Rows from block 3 of a small multi-label audio tagger, named by matrix and row number. Rows with one number belong to one neuron. Each number is 200 + 20 x the weight over its row's rms, rounded and kept within 0 to 999. All counts start at 0. After the name is the row's rms in percent of the matrix's.
After each neuron's rows are labels from the 100 clips, of 14976, where the neuron reaches its largest size: "responds to" is what is common among them. Only what is clearly more common there than usual is listed. The data: chords played on synthesised instruments. In brackets: how many of the 100.
# gate: second MLP gate (model.blocks.3.mlp.gate.weight, 640x160), inputs 96-127
# fc1: second MLP up (model.blocks.3.mlp.fc1.weight, 640x160), inputs 96-127
# fc2: second MLP down (model.blocks.3.mlp.fc2.weight, 160x640, transposed), outputs 96-127

gate.636,114,188,240,199,240,183,175,171,213,230,214,186,165,218,222,212,225,207,196,202,196,198,200,183,216,189,231,176,238,202,178,192,169
fc1.636,108,213,211,201,229,173,187,192,196,181,194,182,216,207,214,214,203,201,235,202,210,199,161,200,208,166,179,168,216,195,218,215,183
fc2.636,114,190,206,234,158,212,200,218,236,224,200,178,183,172,171,180,185,194,194,199,226,231,211,216,228,180,190,191,202,185,212,202,201
responds to: arpeggio (75); thin (high-pass) (54); white noise (35)

gate.506,095,151,195,226,191,236,185,191,214,180,229,157,194,231,224,195,192,207,187,225,162,193,172,199,210,221,233,202,221,249,234,205,202
fc1.506,099,215,199,171,202,151,213,176,214,194,191,217,254,196,171,178,199,213,207,199,174,221,245,209,179,225,180,215,173,225,191,188,221
fc2.506,104,199,226,197,199,204,161,186,202,235,163,171,211,184,215,185,255,211,186,239,179,203,159,183,174,185,206,220,220,168,169,204,201
responds to: the note C# (99)

gate.334,120,185,198,178,183,193,189,199,228,182,216,162,223,236,220,249,236,164,199,185,181,246,182,184,207,194,207,162,250,182,178,200,192
fc1.334,125,156,207,183,231,163,203,179,181,231,225,188,202,181,209,210,212,168,201,227,189,193,193,175,162,188,226,167,219,150,181,205,220
fc2.334,128,225,220,197,196,207,237,187,160,202,196,198,202,195,190,217,184,192,170,171,175,166,186,229,213,209,191,242,219,195,232,236,183
responds to: the note D (77); the note B (77); piano-like (26); root: B (26)

gate.167,065,188,218,201,189,194,210,216,200,221,191,200,224,182,232,209,191,202,205,237,168,219,205,177,198,213,202,221,202,211,203,249,199
fc1.167,077,229,160,180,220,170,191,171,215,178,216,203,194,212,206,180,187,183,183,208,171,212,201,205,221,208,194,200,259,226,177,190,210
fc2.167,071,230,215,154,204,190,190,199,201,178,210,221,223,190,197,206,217,173,213,171,191,209,186,181,221,187,185,191,221,229,204,217,195
responds to: the note A# (70); saw pad (34)

gate.252,107,205,227,185,170,199,215,179,228,193,237,186,210,251,225,217,201,208,182,195,201,185,184,215,222,203,189,221,194,237,199,199,161
fc1.252,105,202,219,184,167,219,209,215,246,182,226,194,208,226,191,184,194,212,244,169,166,187,197,221,204,203,185,215,214,209,210,194,163
fc2.252,100,193,192,221,204,214,207,188,193,234,214,232,162,209,180,179,197,232,210,219,212,172,213,220,229,234,173,203,232,210,197,218,194
responds to: the note C# (98); root: C# (30); saw pad (25)

gate.203,102,194,205,212,168,158,223,209,221,219,191,193,201,177,213,191,179,218,204,206,242,159,210,197,178,201,234,190,200,210,214,212,224
fc1.203,114,210,210,184,174,217,210,188,183,228,205,191,210,176,165,177,222,210,243,180,207,151,207,170,215,207,233,190,173,194,213,158,204
fc2.203,116,183,199,173,185,224,176,189,163,186,212,170,235,188,208,196,214,202,219,240,196,215,244,180,187,201,213,237,195,191,186,181,219
responds to: harpsichord-like (60)

gate.108,131,170,195,182,202,161,190,196,210,175,226,209,180,198,179,238,195,193,188,196,219,202,204,216,199,185,196,218,165,217,189,237,181
fc1.108,127,226,198,196,194,221,181,194,201,206,194,194,219,200,201,161,159,178,174,216,202,209,227,217,225,215,207,171,244,174,163,192,220
fc2.108,121,211,190,187,201,191,194,224,188,183,193,200,213,214,176,197,211,221,209,167,195,229,192,227,195,196,184,197,222,217,198,182,176
responds to: vibraphone-like (29)

gate.366,116,192,200,184,167,191,215,224,209,190,214,162,205,187,200,202,184,188,174,204,214,194,201,211,201,197,213,166,191,219,189,194,197
fc1.366,114,194,210,189,203,205,219,190,161,254,156,175,209,235,183,165,202,188,212,235,208,190,163,225,220,190,204,230,208,213,233,203,209
fc2.366,107,218,203,197,185,170,207,198,180,180,204,216,211,210,208,220,214,238,192,181,198,134,202,187,239,209,192,215,202,201,212,210,220
responds to: arpeggio (85); the note C# (71); marimba-like (39); instrument: vibraphone-like (29)

gate.522,083,198,183,228,223,202,252,217,200,197,180,201,203,226,213,236,214,199,206,185,150,187,216,195,209,208,176,222,181,174,209,179,185
fc1.522,091,170,174,225,199,202,214,224,207,190,205,248,233,214,197,209,192,203,216,195,220,210,209,195,166,200,180,218,247,218,186,154,198
fc2.522,087,158,214,192,216,220,167,196,190,204,204,181,223,173,188,204,185,208,224,183,197,173,220,272,194,178,226,212,225,174,189,190,214
responds to: harpsichord-like (33)

gate.520,067,209,185,214,165,235,190,210,172,226,207,219,206,214,178,197,207,210,229,202,190,208,182,210,244,193,180,190,226,191,214,211,223
fc1.520,068,196,196,217,209,249,216,208,232,232,187,166,208,183,149,212,208,186,211,220,192,161,226,191,187,190,208,163,194,201,210,197,219
fc2.520,072,172,169,147,169,224,272,184,175,182,169,228,187,214,165,205,191,192,213,178,187,202,215,195,211,188,207,184,218,232,243,197,180
responds to: arpeggio (77); square lead (33)

gate.511,088,185,207,211,215,200,203,205,219,197,178,191,198,198,195,184,189,201,199,205,211,184,206,206,219,194,228,180,206,183,232,197,222
fc1.511,081,202,198,222,192,221,200,255,222,194,188,235,224,183,214,170,223,185,193,222,195,167,254,179,196,192,199,192,191,203,177,195,214
fc2.511,093,221,189,244,171,186,174,239,209,199,222,178,149,189,170,196,208,193,233,200,223,209,221,220,181,199,205,233,198,196,185,189,155
responds to: the note A (60); harpsichord-like (44)

gate.600,088,184,232,206,180,187,146,218,214,210,221,204,236,200,202,180,188,210,197,187,193,183,195,233,209,217,185,196,206,176,212,202,216
fc1.600,087,201,218,206,223,225,218,233,209,199,171,177,210,212,218,192,202,207,196,227,202,173,205,155,215,221,232,200,217,209,189,202,215
fc2.600,086,204,249,203,176,192,185,207,187,204,202,206,212,223,203,190,206,199,165,156,193,187,218,205,219,193,237,200,179,189,190,215,188
responds to: the note E (76)

gate.241,133,179,223,177,179,193,205,222,228,201,208,224,205,185,171,229,242,178,180,228,220,231,168,157,194,198,168,189,179,176,198,203,180
fc1.241,122,206,189,233,193,192,184,214,210,201,187,213,201,193,226,176,192,210,248,182,208,198,209,219,171,209,188,208,196,209,183,203,211
fc2.241,122,204,207,203,197,203,182,231,208,232,182,196,223,216,215,200,222,183,195,230,193,188,161,195,156,201,197,178,193,204,197,185,203
responds to: horn-like (32)

gate.213,125,216,209,170,193,171,204,187,204,214,162,210,220,203,215,185,203,186,236,199,197,210,228,198,225,165,236,239,202,214,193,180,196
fc1.213,127,167,197,214,187,195,189,189,209,215,211,254,209,207,219,174,189,203,225,244,198,224,198,172,211,194,179,219,187,168,197,184,215
fc2.213,114,186,197,179,233,178,202,174,180,203,243,149,189,206,203,229,225,197,205,149,178,226,209,183,206,180,196,199,196,219,187,236,198
responds to: thin (high-pass) (74); quiet level (59); pink noise (29); rumble (28)

gate.487,098,181,212,181,178,169,182,189,221,228,219,214,186,191,195,195,199,199,223,186,177,198,200,196,208,177,180,222,180,210,201,176,214
fc1.487,099,174,194,197,220,208,233,237,209,178,214,182,171,223,226,190,188,210,207,215,211,202,184,213,197,204,198,185,192,222,186,218,193
fc2.487,089,196,163,195,190,205,208,211,231,246,216,204,193,194,206,218,156,242,201,196,210,191,159,198,189,232,223,130,229,188,207,175,227
responds to: arpeggio (78); electric piano-like (37); instrument: saw pad (26)

gate.246,077,202,220,175,180,170,186,225,202,218,201,195,142,197,218,199,181,243,181,180,180,187,202,226,181,233,188,180,217,198,207,183,204
fc1.246,076,175,228,174,197,242,221,148,218,189,210,218,196,219,174,189,199,166,179,232,142,203,223,209,252,179,200,159,204,183,183,186,181
fc2.246,074,183,196,163,216,249,209,173,186,185,168,239,200,223,230,206,229,206,216,190,173,222,214,177,222,182,205,191,212,190,218,184,210
responds to: block (63)

gate.404,082,181,238,191,190,226,219,195,199,234,186,202,215,164,208,225,223,176,225,189,179,188,188,223,243,202,187,227,201,232,202,206,218
fc1.404,077,217,172,207,201,194,184,198,192,209,231,228,184,192,218,215,191,172,188,183,218,194,214,214,182,199,179,208,182,218,213,208,209
fc2.404,083,181,160,163,213,224,177,188,185,212,201,198,225,197,172,184,216,188,191,220,234,188,207,205,199,181,186,175,166,215,197,200,220
responds to: horn-like (34)

gate.364,084,226,202,209,189,199,172,201,204,191,223,186,187,191,238,188,222,163,193,157,143,192,208,213,204,199,184,195,222,175,184,249,204
fc1.364,095,209,195,178,153,210,227,229,204,167,203,175,168,198,238,213,202,174,209,198,177,167,200,212,184,211,189,166,185,171,169,234,198
fc2.364,092,213,195,216,202,229,226,186,214,181,226,205,170,169,149,215,218,211,223,172,214,223,200,219,216,214,206,220,189,216,239,173,192
responds to: the note D (81); root: D (32); clarinet-like (31); instrument: square lead (27)

gate.140,080,227,207,204,232,179,183,195,226,194,185,170,186,178,180,192,188,210,201,182,206,205,204,201,179,243,223,229,199,213,200,181,232
fc1.140,089,218,161,177,174,215,168,243,174,196,184,166,228,209,207,188,199,216,234,235,200,230,203,209,169,178,192,211,184,193,199,188,192
fc2.140,082,213,213,224,227,251,213,188,216,194,185,191,181,183,195,219,214,177,196,194,194,204,212,207,187,222,203,198,224,209,229,222,226
responds to: the note C# (64); mains hum (54); root: C# (25)

gate.306,131,192,195,199,214,191,198,208,216,220,198,216,175,195,212,209,169,202,202,182,182,230,177,194,230,187,234,212,201,212,179,154,182
fc1.306,120,212,218,212,178,183,209,155,211,196,204,175,249,206,155,192,193,175,218,243,223,153,201,202,234,237,226,218,205,186,183,202,228
fc2.306,117,193,185,185,172,194,191,188,211,209,204,171,213,205,179,222,226,184,201,161,195,174,202,242,170,183,202,195,210,198,182,181,195
responds to: the note A (74); marimba-like (39); root: A (25)

gate.589,090,189,209,225,196,192,192,219,186,179,210,183,243,204,169,233,245,191,228,208,179,220,202,200,225,211,228,224,211,171,210,198,202
fc1.589,088,202,183,193,187,208,228,173,191,214,225,157,216,198,156,231,203,228,195,230,218,218,220,167,180,218,232,205,193,200,191,211,210
fc2.589,079,173,204,166,184,200,190,201,231,207,159,193,196,185,202,231,208,181,236,190,202,236,212,187,208,200,213,192,182,225,197,219,197
responds to: thin (high-pass) (44); harpsichord-like (26)

gate.94,126,186,178,220,169,240,210,210,195,163,203,198,181,175,177,169,194,182,193,213,227,244,185,201,240,207,217,211,196,227,222,223,207
fc1.94,129,195,195,202,180,178,234,204,167,223,180,216,212,232,166,204,209,236,191,201,199,194,181,234,208,166,217,206,238,153,182,214,197
fc2.94,135,196,219,200,200,195,185,175,197,180,207,203,187,185,141,244,155,220,231,215,206,213,198,164,158,206,224,207,203,214,187,203,230
responds to: block (62); marimba-like (40)

gate.574,129,169,242,188,216,208,252,196,226,200,195,185,156,186,185,196,198,209,196,198,173,223,237,175,182,213,227,191,190,217,164,253,212
fc1.574,137,170,155,214,230,208,242,201,195,195,194,186,183,206,192,213,181,201,197,196,197,209,185,212,213,227,218,217,200,170,225,199,179
fc2.574,134,188,207,175,205,196,227,189,216,217,194,216,242,191,212,183,186,196,215,188,203,159,179,228,206,209,200,220,195,183,145,213,208
responds to: block (73); organ-like (66)

gate.134,113,197,219,169,190,164,208,213,202,203,198,206,203,210,211,205,210,188,171,189,217,195,215,175,191,191,226,205,195,177,214,208,209
fc1.134,119,207,200,175,183,222,219,184,228,155,193,212,197,196,183,224,188,177,202,221,196,197,194,211,208,189,216,186,193,207,216,235,212
fc2.134,111,207,239,211,181,215,218,210,209,207,170,201,193,222,188,228,163,177,223,175,236,194,202,206,179,197,210,220,199,196,190,205,169
responds to: harpsichord-like (30)

gate.509,066,217,219,221,180,164,188,206,196,245,192,238,226,188,200,193,191,188,211,240,184,281,191,177,200,171,206,192,164,186,216,201,195
fc1.509,072,218,212,183,257,181,211,202,211,190,185,155,212,196,187,209,191,189,166,174,230,161,201,190,167,199,187,185,204,193,176,181,210
fc2.509,076,180,211,200,233,188,192,206,190,184,164,204,224,189,185,211,191,175,175,187,234,188,187,166,218,190,207,185,208,181,200,196,201
responds to: thin (high-pass) (93); marimba-like (26)

gate.633,131,165,233,237,191,171,223,208,202,212,242,173,234,227,201,226,190,205,199,194,185,178,187,178,202,188,201,195,157,206,184,181,193
fc1.633,119,231,182,189,225,198,190,179,199,175,182,211,184,175,206,181,238,168,186,215,223,214,213,211,235,220,173,198,196,195,201,245,200
fc2.633,114,207,175,212,204,203,200,168,189,159,222,197,242,184,229,160,237,192,206,200,213,223,189,172,170,172,189,209,208,176,184,210,205
responds to: arpeggio (84); the note F (81); square lead (27)

gate.254,123,191,225,204,211,176,160,215,166,207,211,215,187,199,188,202,211,205,164,218,178,216,184,221,210,188,207,161,161,204,206,201,197
fc1.254,121,197,193,222,191,206,192,231,235,201,189,174,243,195,195,186,194,208,173,197,178,195,224,201,222,182,197,223,192,166,175,204,204
fc2.254,117,202,194,178,178,191,211,192,190,224,228,208,204,193,231,167,197,203,160,224,163,200,197,211,235,200,172,188,193,179,185,203,207
responds to: block (59); text has "string" (45)

gate.249,067,188,225,227,192,203,241,218,187,199,189,199,160,218,184,198,213,196,245,226,203,210,223,208,224,166,186,193,199,177,224,235,183
fc1.249,076,204,174,223,189,195,212,173,184,182,198,243,160,197,195,210,208,193,206,201,174,222,204,213,184,171,171,221,209,200,173,177,207
fc2.249,079,192,169,197,179,175,172,189,236,211,205,217,156,171,214,155,198,200,220,211,215,222,182,216,187,170,193,213,174,187,169,176,185
responds to: the note E (89); root: E (30)

gate.269,096,223,201,186,218,184,220,179,233,219,236,175,223,194,207,206,216,158,214,215,169,200,190,178,213,226,217,208,228,197,191,201,174
fc1.269,095,209,176,205,215,183,200,211,205,230,203,148,151,205,208,200,168,164,158,216,211,222,193,218,198,213,195,196,174,224,200,208,174
fc2.269,088,209,208,238,220,215,195,177,163,203,199,174,146,209,213,221,219,185,236,184,229,192,192,190,216,211,233,193,204,228,180,213,183
responds to: the note D (88); the note G (66); root: G (37); root: D (30)

gate.163,104,247,209,221,213,226,184,204,189,200,201,172,175,190,202,197,212,215,177,196,154,228,196,223,221,192,181,208,204,228,176,170,230
fc1.163,105,207,176,225,204,200,195,158,221,211,218,215,175,231,209,226,196,226,178,179,183,202,200,176,193,192,215,219,238,202,240,201,223
fc2.163,103,138,226,212,211,181,217,203,207,204,212,219,209,226,256,202,194,160,168,174,203,200,203,202,209,220,190,192,188,168,201,181,173
responds to: the note D (96); root: D (43); square lead (26)

gate.502,100,177,224,211,197,173,169,194,189,194,225,179,237,197,167,172,177,204,204,186,221,184,205,220,193,193,206,217,211,212,225,233,231
fc1.502,101,195,194,204,242,203,171,206,185,202,233,205,182,204,198,230,191,187,197,221,245,206,215,240,192,208,198,159,226,174,185,217,181
fc2.502,092,192,196,190,192,211,234,170,249,223,240,218,211,170,219,154,178,194,202,232,207,194,206,195,219,195,190,211,190,179,206,180,214
responds to: horn-like (56); saw pad (29)

gate.397,076,211,202,217,209,220,186,181,205,207,171,175,174,227,186,215,211,197,187,206,166,222,215,196,231,184,218,210,212,157,207,171,189
fc1.397,071,216,220,205,234,204,187,188,227,201,194,193,192,217,179,176,167,190,172,201,193,195,186,208,189,228,214,175,203,222,210,173,224
fc2.397,073,189,211,179,212,199,196,181,211,180,216,186,197,160,243,181,185,198,189,215,174,225,210,239,189,210,176,178,223,228,219,223,198
responds to: the note C# (100); root: F# (38)

gate.559,061,215,185,209,214,204,197,171,204,212,206,189,225,211,213,180,224,216,199,203,151,171,164,219,236,153,204,223,181,237,213,224,196
fc1.559,071,215,188,162,226,188,213,194,188,214,208,187,216,233,167,190,217,217,223,213,202,196,175,205,206,207,196,211,205,227,215,211,190
fc2.559,076,198,178,215,198,179,213,198,211,194,191,166,202,211,169,161,216,184,232,178,205,202,171,184,202,239,188,209,201,209,218,202,193
responds to: vibraphone-like (57); marimba-like (43)

gate.451,120,254,190,185,194,220,216,179,212,209,200,190,174,181,212,198,235,221,216,214,159,178,236,222,227,205,212,219,217,182,150,195,196
fc1.451,114,197,198,231,199,228,205,191,250,242,209,201,176,212,189,214,184,185,188,221,211,181,207,189,212,187,217,195,193,232,220,214,206
fc2.451,118,167,200,215,199,173,214,177,204,202,217,224,203,234,165,201,208,202,229,239,214,187,164,202,159,212,196,169,164,227,199,207,176
responds to: harpsichord-like (37)

gate.52,089,218,216,185,164,206,198,195,195,199,190,205,178,177,194,182,218,196,166,205,180,189,199,208,217,205,201,196,212,215,202,187,193
fc1.52,085,187,227,227,209,234,230,203,205,221,189,195,201,193,219,163,176,194,199,190,205,206,208,177,198,213,225,215,199,218,190,228,210
fc2.52,083,229,208,196,215,235,210,198,196,166,205,214,171,158,219,220,196,185,189,184,173,212,172,219,168,206,272,189,217,216,210,217,193
responds to: thin (high-pass) (70)

gate.528,110,196,207,206,184,192,169,209,231,192,232,178,217,207,194,188,176,203,217,173,184,186,196,209,170,186,158,209,205,215,161,206,183
fc1.528,100,219,237,201,204,234,214,194,184,167,227,183,207,188,192,191,180,224,183,188,181,194,206,235,170,159,170,207,191,176,183,229,188
fc2.528,099,166,202,215,202,216,240,199,204,208,180,164,201,200,227,235,214,190,186,191,177,199,177,226,230,204,211,196,212,187,179,214,236
responds to: harpsichord-like (70); the note C (66)

gate.611,075,185,218,195,190,231,233,219,212,219,208,189,188,170,199,168,212,224,152,199,168,213,202,215,234,190,204,224,193,187,206,203,216
fc1.611,088,197,235,166,158,190,165,170,195,204,217,221,185,202,241,175,191,212,217,188,228,200,166,197,217,167,225,204,218,179,198,192,227
fc2.611,080,202,225,183,204,170,175,156,224,212,202,234,173,209,206,205,202,182,234,205,228,167,200,205,237,152,171,183,198,191,190,216,215
responds to: the note A (96); the note F# (65); vibraphone-like (32)

gate.258,143,205,207,230,206,215,217,160,194,215,186,219,232,226,195,197,245,188,202,245,170,219,207,190,219,183,190,192,208,186,181,160,196
fc1.258,130,193,187,178,149,217,198,219,228,211,172,182,180,179,185,189,211,193,170,210,210,199,206,222,217,207,203,173,229,222,206,189,184
fc2.258,131,185,209,189,202,170,201,215,200,237,220,187,181,187,211,189,175,239,230,197,220,226,195,194,198,200,195,190,224,216,167,170,192
responds to: horn-like (32)

gate.570,141,203,183,207,176,212,190,182,179,200,200,193,186,213,198,198,179,233,209,219,197,179,205,202,251,235,225,174,211,178,178,188,217
fc1.570,140,209,220,234,217,181,216,234,210,215,192,187,240,194,200,179,212,168,207,194,175,177,191,209,195,210,194,178,172,202,203,203,214
fc2.570,129,200,211,169,182,213,183,208,185,209,180,175,201,215,190,198,212,203,170,200,171,191,192,229,210,208,200,237,209,239,222,175,183
responds to: the note E (97); square lead (32); root: A (28)

gate.594,118,194,236,189,221,187,214,216,198,176,171,218,195,193,216,192,193,211,233,186,171,197,225,202,186,200,193,239,210,187,205,151,174
fc1.594,107,199,201,203,207,195,235,178,194,217,240,194,206,224,168,238,203,182,211,186,180,189,230,198,186,191,158,194,174,192,184,179,199
fc2.594,123,207,191,202,203,194,198,196,196,224,205,178,166,167,210,207,230,219,206,210,201,210,210,186,225,194,185,187,200,228,182,184,179
responds to: block (91); horn-like (27)

gate.483,132,202,223,207,176,199,180,182,215,195,164,221,200,181,209,185,224,186,200,192,206,166,227,218,208,181,184,248,247,190,220,214,197
fc1.483,133,211,198,200,214,191,188,187,197,217,206,163,205,230,232,203,199,194,219,200,194,203,187,231,186,212,211,187,194,199,177,169,187
fc2.483,129,223,206,195,205,186,198,212,240,223,212,189,209,184,191,174,204,181,196,209,183,189,203,205,190,194,195,199,201,194,196,203,175
responds to: the note C# (98); root: C# (25)

gate.274,047,194,201,225,210,151,192,213,198,200,193,216,201,203,196,179,220,227,217,191,189,199,160,184,172,224,196,216,191,183,215,190,195
fc1.274,049,239,227,204,210,223,204,185,218,156,182,208,210,175,217,227,189,228,231,208,219,179,175,210,188,212,209,219,219,202,212,157,172
fc2.274,048,242,176,212,214,206,199,189,218,193,210,191,174,180,173,230,197,199,219,192,211,189,185,196,210,190,180,206,177,193,201,152,216
responds to: horn-like (28)

gate.363,120,218,202,187,210,203,170,212,229,210,228,210,176,205,202,201,176,161,191,213,192,198,194,216,208,205,213,188,188,203,155,182,198
fc1.363,128,213,237,193,197,177,175,211,184,169,209,239,207,185,242,207,200,177,253,224,194,187,181,162,230,208,183,203,192,197,214,211,168
fc2.363,120,189,214,208,188,220,175,221,184,203,133,219,228,217,213,217,222,202,205,176,189,195,189,172,194,199,191,248,175,201,172,190,174
responds to: the note C# (100); root: C# (33)

gate.592,058,212,211,198,226,210,201,165,205,198,188,187,155,210,175,249,173,192,209,210,189,250,209,212,223,200,250,194,230,172,202,210,132
fc1.592,065,237,171,174,195,191,191,218,206,223,179,181,229,207,178,174,187,187,175,182,211,195,190,194,228,216,215,188,199,232,182,180,214
fc2.592,064,206,215,165,204,170,186,169,211,189,184,198,203,189,183,246,198,187,213,192,223,199,192,178,174,178,191,214,230,224,205,207,166
responds to: the note C# (68); root: C# (26)

gate.84,147,209,242,236,233,214,186,213,206,207,173,203,207,193,182,190,206,200,196,213,167,162,203,203,205,180,200,208,195,166,195,188,188
fc1.84,126,205,177,208,225,208,199,206,228,175,182,205,179,175,208,212,184,189,189,179,203,218,186,219,239,198,186,189,215,181,220,170,226
fc2.84,143,178,199,197,183,239,188,218,161,213,226,206,205,217,215,213,205,179,193,204,180,210,178,180,228,173,213,195,214,184,186,223,211
responds to: horn-like (38); saw pad (34)

gate.401,053,163,205,209,182,212,220,199,188,241,199,167,190,187,212,208,192,186,233,191,193,226,216,189,198,190,224,186,198,224,219,192,203
fc1.401,059,185,189,217,179,184,155,208,220,188,182,184,205,215,220,198,190,190,192,203,234,229,210,193,232,186,192,182,189,188,188,200,170
fc2.401,056,193,211,223,165,178,221,188,194,282,183,206,264,201,198,194,206,173,224,183,188,215,190,190,182,207,184,198,192,211,162,190,221
responds to: vibraphone-like (30)

gate.311,072,226,187,177,185,186,201,199,199,226,222,216,191,190,178,198,213,194,203,194,207,206,221,223,221,186,169,203,207,224,190,214,169
fc1.311,069,231,230,184,199,204,184,188,244,179,207,218,167,238,195,240,179,181,235,187,225,233,237,183,184,237,191,200,223,222,215,220,167
fc2.311,073,235,268,184,209,196,218,230,174,190,193,228,173,225,164,176,199,197,214,204,202,183,215,174,219,190,178,203,236,229,217,199,193
responds to: the note A (84); arpeggio (77); root: A (36)

gate.457,153,198,197,199,203,224,175,203,207,242,190,205,200,205,201,211,224,170,205,181,186,235,186,168,198,195,233,194,213,171,211,239,219
fc1.457,143,207,183,182,175,160,199,227,182,190,224,212,175,186,219,199,179,198,161,223,231,197,199,160,176,198,214,210,208,189,184,193,186
fc2.457,147,171,200,168,170,194,208,203,205,200,197,174,186,234,212,194,171,208,206,164,213,210,171,208,205,223,177,141,168,219,240,193,199
responds to: horn-like (33); saw pad (33)

gate.579,130,178,189,222,163,163,149,199,217,161,202,208,160,172,179,194,201,155,211,214,169,217,212,225,211,206,193,202,210,227,197,191,198
fc1.579,127,192,228,239,186,213,216,204,214,183,208,207,193,219,202,216,207,169,211,212,186,234,217,254,217,198,219,223,234,199,200,214,204
fc2.579,121,187,173,184,192,186,193,194,227,232,221,217,203,228,220,195,190,189,198,190,186,238,223,197,203,198,218,188,225,219,213,224,190
responds to: harpsichord-like (52)

gate.105,115,210,174,198,203,234,185,231,191,199,239,174,232,173,195,220,185,214,222,214,202,195,173,190,213,158,182,212,214,230,194,199,163
fc1.105,104,152,165,225,240,177,205,185,215,216,181,212,159,230,199,165,164,207,203,181,173,218,167,220,215,197,197,191,250,201,228,208,211
fc2.105,113,211,202,182,200,216,181,187,193,159,188,207,208,178,213,236,218,208,185,179,167,195,225,216,188,200,189,193,222,204,222,227,209
responds to: the note A (98); arpeggio (93); playing: arpeggio down (55); root: A (36)

gate.184,054,178,217,217,190,212,217,233,193,184,222,213,175,203,205,231,199,183,223,204,182,178,200,164,223,231,170,201,240,157,178,175,216
fc1.184,064,191,220,221,192,207,183,203,180,185,165,202,208,193,145,187,161,207,197,196,216,210,178,195,199,194,204,223,219,218,228,216,205
fc2.184,066,183,219,225,170,184,172,196,202,185,219,197,196,189,192,201,170,184,203,176,207,203,200,190,218,194,187,192,190,213,222,219,217
responds to: the note A# (100); root: A# (31)

gate.31,107,250,195,219,202,183,204,216,216,197,202,199,208,208,185,215,190,206,202,187,208,201,214,192,213,176,184,180,170,199,144,199,167
fc1.31,099,197,215,202,182,209,210,244,187,201,187,193,182,199,203,196,206,222,202,180,195,192,211,179,190,165,193,195,193,191,153,209,190
fc2.31,095,229,160,232,204,197,201,183,228,205,189,182,206,205,201,225,211,198,204,211,210,176,201,195,196,205,209,218,183,179,177,203,197
responds to: arpeggio (84); the note A (71); square lead (37)

gate.540,095,221,210,188,183,206,193,193,203,194,207,170,176,183,227,235,220,215,196,204,160,220,195,188,201,240,209,218,214,203,190,197,159
fc1.540,104,189,222,235,193,178,175,175,243,226,204,214,193,189,188,199,202,216,210,204,224,213,207,180,187,223,205,197,187,192,207,215,197
fc2.540,091,215,152,204,235,203,165,192,211,184,228,227,189,202,162,236,204,220,189,232,168,224,185,203,173,166,196,219,197,198,225,209,201
responds to: arpeggio (80); square lead (36)

gate.453,063,176,201,239,217,197,214,208,188,228,198,178,199,197,180,219,233,212,220,217,217,248,185,193,206,173,234,198,203,222,188,177,189
fc1.453,067,213,215,195,200,210,233,191,199,230,204,175,175,198,215,211,206,203,202,146,201,215,179,176,219,208,181,175,179,216,197,192,167
fc2.453,067,229,188,180,218,176,187,137,195,208,214,201,216,217,227,179,206,204,167,190,196,197,175,211,197,159,223,216,185,197,203,201,179
responds to: vibraphone-like (71); the note B (65); the note F# (64); root: B (31)

gate.582,090,172,207,205,193,198,184,191,195,197,219,232,189,213,172,234,220,179,171,205,190,199,196,216,207,222,206,210,214,202,212,216,165
fc1.582,099,180,215,189,173,191,205,200,175,204,194,219,189,223,175,242,191,200,183,210,189,199,175,190,164,238,254,210,205,206,209,211,193
fc2.582,096,189,173,194,189,213,181,210,197,247,210,183,241,214,202,215,199,163,227,215,229,199,174,195,191,221,199,192,196,211,208,219,229
responds to: block (100); piano-like (30)